python train.py --arch="tc_resnet" --model="sound classifier" --dataset="tunes sung on syllables by a formant synthesiser" --train_examples=39062 --gain_aug_db=10 --time_shift_ms=100 --input="waveform_16khz" --targets=["first note", "voice", "vowel"] --num_classes=[12, 4, 6] --norm="batchnorm" --hidden_act="hardswish" --drop_path=0.1 --depths=[5, 5, 5] --kernel_size=7 --wave_channels=96 --wave_strides=[10, 4, 4] --widths=[192, 240, 288] --loss="cross_entropy" --init="kaiming_normal" --residual_init="scaled_by_depth" --optimizer="soap" --beta2=0.99 --learning_rate=0.0019 --beta1=0.95 --shampoo_beta=0.99 --eps=1e-08 --precondition_frequency=50 --max_precond_dim=1024 --merge_dims=true --one_sided=false --adamw_lr_other_params=0.0021 --max_grad_norm=5.0 --max_steps=6400 --batch_size=128 --epochs=21.0 --lr_schedule="cosine" --final_lr_fraction=0 --warmup_steps=320 --weight_decay=0.1 --adamw_weight_decay_other_params=0
Rows from block 3 of a small sound classifier, named by matrix and row number. Rows with one number belong to one channel. Each number is 128 + 32 x the weight over its row's rms, rounded and kept within 0 to 255. All counts start at 0. Numbers have three digits each.
After each channel's rows are labels from the 100 clips, of 14976, where the channel reaches its highest value: "lies over" is the class under the peak. Only what is clearly more common there than usual is listed. The data: tunes sung on syllables by a formant synthesiser.
# convs0: first width-7 conv (model.blocks.3.convs.0.weight, 192x192x7, each kernel summed), inputs 0-191
# convs1: second width-7 conv (model.blocks.3.convs.1.weight, 192x192x7, transposed, each kernel summed), outputs 0-191

convs0.82:122140161160102094124160113109121145077152121132069134198111118185082144119141083068152123100142103180154118104183086103128083110092150162165154110163158118124073115146164146092161088151155130143133079099131149112059119126148118139125127143111135099188084167121153074128125130062085116107127113060116108132084116144144106185102150143104136104087090164152151112124116151103138123140139106146114134113092107101128120115138211153139130139095136139129072164116143091098140160130171161193091113197166153170175167135136121146106119169067170122098064088222089180138099223157184148132
convs1.82:068119114153104139137086120090149096141127149103171130053113100095095109150150092103085104087124084108133138165116091128160135118146088215114144131081154118149114108126126069067097141115094124086112099151104128091103148093082162135103100059148120096117176096114116074071126120126144139124132105111117063152092131097128165068099056108107158186119144049145153117134063070152106108120083099103132127150120170141161090121128120113129116141102118058092111120106120170094080094118074119117102146121102109099073086060078147148073109133123123127126154048110128094124139100074062069099
lies over: /e/

convs0.105:149162110054148178139122128098136063174136129118125137116121120118106102151096171067130115164137106158127133113132097134059119114153087134127119113104100078154105155116131140123097085157119116169107145126148138115099126123107152115125127149117141147128115121105099113110089117133102173106119130096150140037100102075101089102148178102064129093185132096121107111072118155107110077087160170174170178175134097117103085139171136121186115215107105089205161129105154138054073153175090142118057133145190109164130160154192122117218169143071080055113099112138100121116107124116160151141
convs1.105:157183176152124159122116108086038091160147160100187107083156206129154128166155055044142098059108187111102135147158145121137135111163109119096096137075131111164103138178178145134103140159148145169100108131124118122118096127118146130144158161130125071127144191157162129119132173180113097149150115122148104054128123087136171137171096140127190104061132108131071104128100084124109124093136100137080180170125186147185121151119181105166146143124178102115152109144108162129102142136163141149099193136140142155027118133144117103096133138080158177134143103082122126173101125132135088098
lies over: /æ/

convs0.137:106131139128103208147124163129120186173141183135131116120213159111138123148114062100135125122122122130168137241130108132171136126070067097107140161177140142149100136120167131167084126110049155188115125065152112107183163158079164070109117093151106112114177164070141111134132168130201111088104106137154109106109151116078246171109146081143135108185159093161083107174127140112114111161113141156096138127131151141099077096127111121167107113141140084119121106173167126095161172112148125151117196153114097143156128133147139105133130132144101103115161150098145089153163127179102111129
convs1.137:169221161080125120146096196144173089140168113157097071106145056093109165171145125141144153109116170122189131120148112144154133178101158101080152155121124092079133129102188164143168099148100146200142145089117154042120119111123103144050155179138121137126152084125092103116123120124137128109166123178074089148142105166099129108076150088127135111135152187141122026099143130118170168172128124117068102150139108113119123181130136141146141071102127126129171099054134119147173148127126080136132119130194171153158145126156173169160120136160130127142093159102098137138119208166126149136
lies over: /ɑ/

convs0.170:111142175116134113142162116134101138122239088091197125133144236131137118128144138095099107118159126137154150112171055152138083119126123125090106123126082085195104115139101093176049121119087133139113108139124101147077130114138123158123122117119132169135185080150098088115050177177143087119132116166091130132081082147097117140104138069132106094200101145101148160106097094120103108057098047173187125132041154139137129083113146153137160080148133176142173132058136141148128101128125145115134087113124081122144100105120137154099115140096073132139105143123120145124156105066143115108
convs1.170:096133104149096114130176121128158101149092110126080109127111183133146075134138144078109111085140162121122108092137131105136134097108183131098124122139153100159145112075110083101117121094120122160150143097168120193087095107115115119117122097136161116126150057051084109132153084046116175060143092042098083154110113121056114114079122139170162110123109084132075119162143122117110090161149120104071133100110165126103098153108092236151186123170154148128053127132121100135072112125081096083109158093094057129117125123085119142116098088079144116103090052147120118160150089101108135166
lies over: silence

convs0.58:113123129146155166149126146171105142178180186107109156127113115111111158143073099050156141152149123111119163134131130134159166085166112083141093159108141107131106120086155145148115070120106095165129125158159114127118139136137109137154124107156080154061097150069128093133071097176090126129127095157159153169105177139091162134148182052113167157157115131137117109115115095127103140137119153125123076161143164142101118163083078122101097144155056090087119073113171124104153033117118063176105110141160125146120119115120131086147124142255139116096113108130137139109201082105109084172
convs1.58:151140133137147124120145120129149120091112097175211077135098158113140129109139122134077132127117113162064147110131083123127160152116129153144147116066088097137144117142128104098126105125091104140198138129106169143118127135113153092109101146106104122112255105148107106101171103172078100159132138112143069180045070135130111127092092152169139152092099104129149137112082161157111125105150133169141115118131135115154106152101134120167150164176082141143137148103136141177124069129106133104089109137134120076135140077102141115154107126209151080147142073187135138090081167108134141051
lies over: silence

convs0.88:067129136082110139111120069195081170140139100135092046100119164101150144151110176139117110171182177142140121116112138099137113135156066113089080136147145186156162086102143169138170145121158155153119106111143108193113125158115152110158125086160076113134136135068126161141143082144136142089129086140121177126100068111079141123156160153129129104145071074105051114159121149123161071088127099134139126033170084160125128153202061142145116142091172114121082169101102138135097107135149115141164126108110111150092112165054136062184118089162072113125146130079157119118099125106126088104
convs1.88:110137150068100133147125103086165127173173110136133207226128103156206125152078088123105097129140116119221174139135182145165122173136106059154170138145121100147095118161077141175139124096165102150082142102092112133142175091154114151167160153156129153143138115086110160141199104120159133155117202108131065099102218110181146136159114125096119094100180097100181171115126143121177144129100165174137134125115116145160141155164151128091129102088121120094173083117156142149087156091093114095116099103180149114125166132098093134095127128114163150118112151148095087132171076111115149183
lies over: /æ/

convs0.138:119154112146117118122106150141137154185250162114078130132136255105145089158142116122099123127084120144156132130155130107123138089160147020094122112102085111003155142088119117123005138153127129104093112140110103125149120121146134116137151141137130144134154106136131085119055141127125131106113115182059107126101179117108116153092142115114134135141142104132174133132122147105117095126115182112085117158150163153146150133126112102102148156122123086112147126088151128114113122129104109150073125137116146155125127124122122135141157133107118114082140112152117118136155090022135114150
convs1.138:135150100166112098134140147108153142124089085158080151155116121157118000117110150163100143157065149068113085109095144112129109089113132071123113127133157124122109099000140131092062114096101116128116149114116184170141147123100146095122123135117123106159068087104135104120198127000114118085139111130102173118126072161146083091139125108145117108120107160116105129119085089120154165128127145141134090082119116124108152101117085144178102126163100143108160142110170128132128142168137153108095149113101161111122090127119089124113137153168160102106165106127142131129082105139134139117
lies over: /t/

convs0.158:152153154057132157135128147151111125087090035115113094094217138138172132115140112186167121119114102117113098126133169166134079165112143153113131133108116153082096183157126112099183170095046195097148176057142121088116143112157174152131108112157116122126111065058100078167086126115145158081166142146111142116126134137161179179148142173128158149171124184132149174157120141130112086138119087119101136094118172134146040127125056149138103075115185104133103143170112144129117166152125135139130142097081134150105080112047074148173143125127121155093110132148158158121139096144125105068
convs1.158:150117153166109100133176148155148127143107113086153124119131100153134110142132146158133139134149122121142086151159063123125125114094138121053148101121084091154136088082119197123173080104104154178148097140150133134094139123148067144151143062184051128155128127143124158079095126125080088075131082171091110124162166178128080108176147110080024124141110175150185151137142132176114088091080153147138077192147072125160163151149096123132132139112131128112113076127092115081229122132177131139194167103079168084086137162092128137127096113152090093127141200149130117132076142143111122133
lies over: /u/

convs0.168:120153151060148098127127132147120180127135064070113131147134137147172129211110120077128150068164111167128177153081110114108077092092094099063128106146139174106138151101110153089100184128164154138073177139138188091150202109117176139157151132144144155105148099090149141124126096143168121155046136139160161090111083075115132158132097110142152139154127126139081142141111073101140136158086118133080034122117058124127157186098089130141108141165162132159112132112135166167137161109169158158116133109091185107082118129148089117179112154205149136121168100072123116132112102124155060087
convs1.168:165127093144109128110128105125176186096165108065125130101118133130197169190134191143145107120107114129112116124148160133094132119139182169161172107104067128119129109127129142149127112172143147123110148124094122048177102070096123148140160166193142187115185181127085081194135148127158140137128235085110115114133132136107140140145127100122190216129088186133105145116095094121141131063126098167096044121132093155143125136134096151151123126115116129081085146085088124120155093100121131138196112104166142082176117147154053159154145121112153162133098146161104142158124213120153135108
lies over: /o/

convs0.169:073093146181113090115077145100080148214147118129132106070035182199128144177129098058176145138171152110077109137096133116109073156136137154151169136114146094118093113070159130152120126146119177156125131148110181123098133078153103082193089137149091159127120108132157090107165147117131133130138107086124113104098168101158173198132112119123125141146061118115124128117114084176098058119130142126128135113114102137125100188135137170092080097084117117135127105115158103111126089145134152144097120150111123166099192099097093149080136218122146139148093060127102119091110120097177193179
convs1.169:096132134181099112154161153111225097126163122063189128114078096148109131087151089127119145118139150099155122119171136151138091146096146101113113069117119191125121114153124130120146133153114071117168154096049126105135150157168126112081115198064147139136116172159116088064206121175146135129151141155099087143126143132104102169081127147128114132089146111161211091079102136070080136127146129112060122134110125098156186108118149086133141099128100156071099206116125143126124129117083111139091143152125112113086132128144113105105146182052122139133141091113075146172201156133117206168
lies over: /ɑ/

convs0.28:130115105076109132130155144113126169172146052123148139139147154089109100147070120147144122115152145168142163164073080161169139104147107107094078107143138174121171130089123077105093101092092156153146159101161138140158144124068116154129152131161130138075206150137150085158132142157097108119112128131117162151187091103086173109072140152180112139159106065118087123150089114095117106159115111082101102138140180132118143156129041112137110150179117145093099135173163108154165008124140145095084200122136172062074133112121148092147124120123098173180185115157132143083154104191135103165
convs1.28:174128133167065156149136121154195098139134111107120133107146091137095116120162092081086120148169150178123031103145126093218153125136149223144110113103111138137110119128141145136118119088143133118179145138030095122086098157098149109122115136106129121142123140136137153121119146162114062087077151143109147153102171100175138138083174073128103125115133167138096160088183095164129102124127155150182148143111088142146140076114146121176130115136115142145175083135143174140194101131116135154162150109164085158094170121135080098152058106104033071127061124125151120048125179128145117115
lies over: /u/

convs0.130:145141147086173121122130194135128137122129063103121083123037163148143168143079127081099137157128124131224146110123177113123150175132130117085143112175138112144084161129061087142148089111125115110126120182116118074182134122087198134131183161140147119143161121136207090120107093164148128095078123116136126178136122072134139190115109117193135180112137151160128120110150157112159156134207124107120137017137133101143136186157091077090076177105146150196164189162125153105105135109113110120173134120142110110097116146078172104148151104121118099132098120111149147090132094143109168103
convs1.130:111129130142120138161124074116110092103117144111133084063040144143090133112147116139149189148088144156111151144132097172152130137105058098151135130110074124107120091155021136099115110136164153139156089130165121103156129152094103118126173164065116182125150174145122122126079085108147168127077195125089087159147067105157095137130105101095099087182133143122197140070115079179125110134135145093165113034119089121187148137109148135071104110131153163182128169117100166194109137156113144131113142162141118128192096118160125136091106115132133183196101141133127194136164126150089160107
lies over: /u/

convs0.57:122159206113139181097070090119103087132242149129094141147168135099143089156102122093161135137114116164089123137162118148116205126130106066136168122126122157124114176156062126132071190107119133083161155131110155124178113075128183177143132095159114160172095137084148107119093117116147112103123136097112082173134045081081108087157163148114087097137108140125078118140103135116161073144130153071095109151119155163133087128103106129109103205117121067144157115113147084084137168110127133159123177114121099159085118156100097142084149120100100109124137095113226114146081136096156098136
convs1.57:177200137080143158086180142146161147159185144142140104124186204143149141157159134195149124124168108153129134162114167109151162119140161107116110107109140139118255142177114138101162168134164216101117105157123105134103125124130155140130110125143112151119110160186100123152132130152168135198188130143157126131103123118155135122163132113131112155166160157119090149196140144162119105143126135129162145120171153157098158128140161171168170111109153131101136177118172088102158129132167196193186098175162153143113172111135119165110160156071119127114224178172158164182105138091130134081
lies over: /o/

convs0.66:103159137073158118127152036124173070126192067093109085139073142121092127189093102137118215149139127154118106134106112109135145176169097071092121097093140152120135148163095075116185159109120127152160164151104114106153117174131096110126088141130131138164145119120112157113080162163088120162080118143139155031159136075141162137112092161162180105162161139106079094136176103100152151132126155105144139157130108088117108087156115138145130119149033104164098109138141059160176075079121131167088129133130103143118055177141151137067118181131127135156140139189168115127155152096138104146
convs1.66:160135156165164130097118109123021098181125102098139082088152121180125133139142106127125161089120115140076118160167053120153102089140170107158133154120124134111075113139065096113130126155087116165094139111146088134097092123161104128145153184164139117159125169112142106110218168165122099135147116112153149074127203113135134160090182166132163187065202124122078144126212106096152145147127116148169126155090136138101093180098138079157174165128115129084163096132120064126165098156081139132134173173126163096076127161111141142084112169103090177188146146119165141122168150136123115097
lies over: /ɑ/

convs0.38:141035184117096197145103122101140126161195173105092091108151220127169111143126106091132123121121124142055079128036137089111125121152108205157128081090081108246086155139102148141146121141160148150136156141129119146077107121110145147137102100162107156132119159130166091129142158199143119148131122103125076119115125097142151131087134107116129085194132106099078114112132144101111120120152147129092151167089159185127084141131134091144118000109143151152068145131123109135132146109102075117161172150136049139128163142119122116134112096121130122147123095141114113109141108130127124119
convs1.38:160122174128089123177123150096092153129117122153113148122078108136140135131124138105116133110144137091088144135118114169135148187128132160122086141209121064109096147137142122088198085127101189163122208135110103158145135102164130093131113134169116107070094074134079169128116137129126134066155126024179085166177121125152132101067106126155109131133069123116136097090114124142134103116157155133140178093130150123101140122140083124145197127147104069123044125139070129121139146147130122012103100113134020164152150134106116177144169117124185126119132077098130152162147076139141132150
lies over: /æ/

convs0.43:117163098129158109139137107133124113113129132131095080146143124126059092136119071115133149107126134103091116134125179179124116123122165135092167126077171153120100154080128089137087140140125124120132088117117134088108073185077148143079111102113093035146102134213110070123127127077114148140116082136089130145172161104106094109135133113143149140129155105172138137232192141154077124112173158158108171135115138119135113143104176087122135193102116119083212078155139125103106143071127211153131173158117186106091118147120138148143111142061138132083074055142054165125138151179105122095
convs1.43:101109097144098128141143096161134112126084088069129085147125128135163143111126120110149105152124154107090122147079065119103114125144066141119146156174141100164103100122120135106162160096137158159140154073135113154104163132072124189155170134128098171114130088103132108152126160121145175098138090113140101129119174169138104154100173143209115108100110120142082044104237087131101180035214107149124116085153138115113070116171108154067109155142165091152094080106164106057146059104123132131069133107168074102117114150162075150185112154150150135106161126164105130131122141153102089135
lies over: silence

convs0.185:130142116061133113166145163104138182156113163111196051103151185125138181111090133115128132166139117150164138142133131074082096111138090168102133084119150095091103142163099124118117069147100141138162127124126135162124187128111107133159090156117119118129098093152193176150146078170156132164138149095164169123100094145122083092098120097121076136170141130133119155125077146135164077159128175124121004160136056216171148128140162129103173160137193132144090081115152147110112150079138170083051126116140154161081143156065149110142087099135129115138087161125179127118125100099140116170
convs1.185:137161120070139098153130138101099138098099130132143087147087123051141146149149137084116129161112097142090095107114207187119159072123104143149156199157129163133128109134129062163171066098139120067072167178112125137147137132129112138077122120087082128121142130146164169125096121138089159107133182143098099119134119096102111142173144082134080160080142127101108237120107088119120090148105099145096077150124104069171123092111131135178130113068126093134206173138137126137129123184074111185141088100131157127119112078082153079143089063139152154129133108130184195136074125132155109163
lies over: /o/

convs0.47:129108096216111108120165155095220132149123151062180096101109157158147122122161093134087158122146111086123195159158148124107139091137122095096119156195138141152157116060138150138194116077093108084121145109121135129138129072143149119115122172131113117121115100125152109181152169138107124124149082128124134120137138106131125175105168178098143157136091173130143134133117166109134119159171183141118112140140101088145200150105065180159210080172160119158080147058114142180120126170148116168150113162105119190080106112129078144189160154157147114114187143144167124099039101172104159133
convs1.47:107100116034133120135113078144093137099132096093092137152138113120131133111092113102085093158102128113144193040095065131152147060113071127157103154181084141099125170165114115129100110072108153117127112146056075108188096119091110155140132160103082127145051156078113088191206119144114119112103142138103125093150132133057092074127111141173077168146143094153084085152123146131143086141094082106092114103141100166074127122090127085118088105117102156120102086131133082183121133097138100119128101126148071133149113140138173097110136065078108119111104140058140173131134080155127115115
lies over: /ɑ/

convs0.187:108110183076142109123142125096143192126116145126158164121154153119130108093137051118133126106181158113120115109140123100102069104125084120088106148147089131146116078076181120065147153035108177122135094146133103138116112132116114114163103120103155092109149157107122119145097111128142146132125172138148123145129127092097182153115083138109121118159073167122086085147091100078090110072117139135104056150173123122107135138148140123204147146131090144154119148144155052101123041108187118062092150129084107079100149095194096149051133158088161169124233125061145123106103122157130099130
convs1.187:112142092191116167087172126142190082119160135184099178131091101141185121131134173129083111145125157123082084122159112092155127104116179166131110086102159131125156147154091140123204154105134128162158156161114142078126103110091109092108129138116138110136118080161130130083150121155153100150126153189054158147134124129119139199115159062109153170103097093168145121097102081118083121151046124151096088124137122136121157080119193083159142089112115169186179095109101099144153113161097110125164118088171126158100094107146081153139146104164093034170069137167056099094141127113128149077
lies over: /u/

convs0.74:089174151090147128143144162170101120159108158056137084131013126131090098127127076134155129085077121117161119132096153133152097040159147127088142181125101152143126151148133153132173164110097105068122122149164132158165110169076172134125140095181129089128108131092161126113165147100079161129133190092154142180141134130136048107104173147142086110158180156174100114089180150100104101117152118080148164060088138055141060144100079128145125131115186129134121148122163126090187084091091151160135042116145120115159148146123092172126107121145130123103087153105126134149147096155147120107
convs1.74:140116137230110135099116140152130061133118147146110069103068116072135159154149139140063095119059125203135091096149135144134133125140137102114140089089166123150160115092077134208101118174074128157166128132190157077093164098158160142129112125060134131119150109160150133163110140136127151153142169151129139139141097156154095123131080143108137112118106138127164148019080127124120131145135108122085096060128141116139097088152125168106162115036162167106195133124112133086183182133138071115094160108145093099128105084121126081159107172073103090145143197155125138115136171113134141103
lies over: /u/; /ɑ/

convs0.110:137165142124131089099118133108097085208223111136118148096125125118133141135090089033147166163137166136137087120183175089062134133056149106117150142140111108190165159073090138073084090116136195177150109131100114117112098155139113130109097138140145125187086119129133121118076127129082116218106119129152116110107110128103159072128105066113070108142112073150128112113102134167075095132144155110089073157129153175070104147129091129147095159140210101124184159117104126079126132095131198116087193156160113154109121122132122171126118132089124140150139133181118154101137099099159116111
convs1.110:139195156108165124163162124097096160149158112138114087076114178128155119158149124103125094108135169166112125122123138136075159149116151113151111116058138124180210116166164110127128137114148128141136110102065165121098112093119115098148171130113155092114145183182139092127120110198126175166136088167167147125131087049137174114114170166202112094144115061155145097075174146158122111127119113095084123187169150137148050172148142170161176180112164160189153129179180108101157131121130160154093173160164146151063106156157200102148114122077133113155139124147151104158095116145096121080
lies over: silence

convs0.97:106150145162121154100216050145136106148082139096118072123188111132105169131120142122092109211182120097117099155133138144119096121153112131112150160127124151116089148113100137037206155129102151084140164134087138161160089145121120128196157121144091153120153141063134104166140139140169136174073177169142138158091162179102153092174052117119117184125093098127141131120133122194147092101150149121142132106156101169082179126133095084074074152043146108081162161118099126126131150141082146156105076144108099120130126152064113112126131088078167099135139176085108114134132100096113116091
convs1.97:077118088131046109122093105053151118106182100133132167164107118096111113158078170128091101163124139100172168109211148091118117165082153131146154140130120125101123092128067105100133130144090107112091138107108107132125169117127134142124137142075123122203150053151162155111168034114094116168094147111126101137103056122120102101164162064096146164114098133117142131106117153115145147151165092112135125190054102128095183094126196132087177073157125083138142117112119153116130128112096094067119112071142157136164100082112102210156099135133128150142142076115065135115102096113113076146
lies over: /o/

convs0.8:096122155004117082124116126088113156166154114084105113033106160104125130146128134075121126127116148150119116103115108187112118103128105146114127139107150136129138128169059150107143113149105170105093194106137091197146128117107129133146174074120136073119073146030131136133151061113125138079093184114120161140202138125124140145172074128149129152137168135106042099096114176126121072133148134123111174144146083147132114115168043110118087149154134143155055101115114113104154112149158112116069149112116109116094136146139106149114202098097106105158092133075112130135083110173127095095
convs1.8:122115101142128117141079144095129184144134104107109120149134163119158100180086101174120122153131128144127120147026144159174094125172148159150157136210079158129116128089074164149156119069164158129138154209118099135125171136151155108144134157128186114104126102121171144196170131110159110098132082126150140145108072078055117138146113124099188105159170152135077111187133097128131142155138138124128135124152120188127181165134052126108130144086153109135137092129117093181199154095172092090205127128103140140183164135209147088121142130198155179152185152110131136091126168153135119135
lies over: /ɑ/

convs0.167:107127145086143201095094127092122129173177159133130132106147148147182134140158073079145140114055093144063106102107117120142130143130115127106111087092119125000115142160115140146019158152146108124146101140119116116146139109122184132142139139136110173162170118124164146152128183175144086110153133142159103162135146087101155114174148113095070139175105107115115118081048101135113072090132163101052159174173157170146108132135143115149111205101113125152156110187151075128159127127124120164091145141149107167124192147110172116118139149134088086127120125119147139085123113090160117111
convs1.167:134190035117157134115179109149177137095095111107191085148168132127115114098084148171095129105111139158127167158117134091184160082121093083194151118152147124091104118087078133120000145148125168044118143130140133100121097131168161111121109114123119098141148146112103108112145114140131099164150131140126137176102154107122123091089166124123037145110194124141128134111161153141150129101131160133163111110141180119142163142128143136090146047137078051058183121124189105110169131120107165125132094141140150130121140127077131131064096161120128123127124165142109062153142154086109152125
lies over: /o/

convs0.166:132169156092131096136110144112124162129255084103111111095113163123132081130089086114139125155103096139153096150119171110115078079170110095084114073187120210175154151157124142142136122106075151132141160151105077211115134119134075117061161134150143083110147085100122107133127057132153111187148144117130140124119080114143127107118127110154128148188155142069140093146126116103130108083123133079143139136127160134105112103098058170139167193182136058136085061190144121134106077125166193106154139143090107110099087094118142106114141109094103126125121088123104121119094107161094091133
convs1.166:135158173171133147103182141133104140138102157082120118206134152119169172147113149123173139126189128154113162128062159138107166120161136129136074154159112154153170136098129162140201154133149181169151183117121097169158158100133106083127081103139118136108099154053186164162163123090182138086169085141142133154173137151042130118159177145149158141165138173073100153181189173067095086147082130160147155137146129120120090143181099141122160147143141135156153110121147111145173143175109111179116112132134105185170146175162133152158096160211156135164125170113150157131070161125171103137
lies over: silence

convs0.91:069124101149148116148115147125196153148172057074045163141144151068141120150122119127091116073152124100166128170114136118145112085128099106092166138160091139119127140128123052079083132121013128148104120086185096105160106138079076188100119107121111189156134119085143162161062157154106172095114136171082155123114122081124134113146186109169136143134134120164155169146169151107154109142136157153140108081170119118130060145125134117153118117148132098144156146136116109208109054166164159114125095175154088190129099120137094130148070161111123121122175074125121142097107115129153089174
convs1.91:125159124131115124146145147203109059132127142126149122085139099117113151141167145110155102077139150131100182087155074101136137131102118116194102118120136103166078089129161097162119127146057095164116082149070104055119131117102129098117162127116143084118106131161131115066213255122114071110143173167080078129138161183109101160065120077072116163129115126146119166138118113141083124130132168105068114049119133156129039145123130120129163102151130144093101136087144178202089118140147132152166137183118107136148107150154086121120120136110092123111085167094154100114129103164142141144
lies over: /ɑ/

convs0.29:146160172093105110131106065068083130175166089105069107138150132107118164089147147118163131118139110206201169109104048159067126132129084107136117188181103172138158155171108142122134110164116109131118165094141153158144126153112071122119139121120119179106146187131145103082122147149079105165100127082134065128178111109097136143145127111197146129129168102099116070169087119159149126131081137097099105130080174172094127066103055069164083184117134094168094138140142080182100103127129138155138179136157156138127139172152116149122089126141086119145091093129134087108041128137109129159
convs1.29:141118129055117136126096128091100113178133156137087113119146165093085105137119095147160111132200129129091132118064175175104166145129082099077141161183164133159133143137214110139127171098178180164137172133118104176138111101164128097161146128171121178137153158080154087153141122146134161124153082124162152158095070147150123186134132185154173106154138155119156065176097136085192169150094135071032125103117164110143118159126131162130127145155175157154100121164140096175108138130149120120099172071122127139136146113161102103112135133076162165128128075069158155144199173170130065140
lies over: /æ/

convs0.117:103152099105103109119129195097133248156134111118095100096157144098119093147115126142130177115150153105116164164089140129172126090173129190068095162164143099161141123093201176109096109080107136115117143096108113154092087133123159132214146190172131139090154133098096046095100146108095123150144045129117142167130107084091060131140093165167114127148129137156105103120116093110118108126116131129170149114136188103165081121122076128144149134141152121161152132142155098113173093154164123127100124128131159089066129155169079167143108116076119152137086120144057080082132118170129072195
convs1.117:137119122207171123150166148103106123111133139170136141130126114139118119117170128093104187200143114144112166139080133113100129165178125161134122116107162184118108104122075160145094083142097151116166149170119115126081107082071138144179124187114178096162112149135071122171187141149098090154102127154100120160123147083213089123132163090087111092096152146149095148066086074111076153108153169167081155109122131102124120147144154151141147114062110152094133079097179139128213147170115131142153153132147143148093120113082130110058120165171164116046097148082079121097110152102167201112
lies over: /ɑ/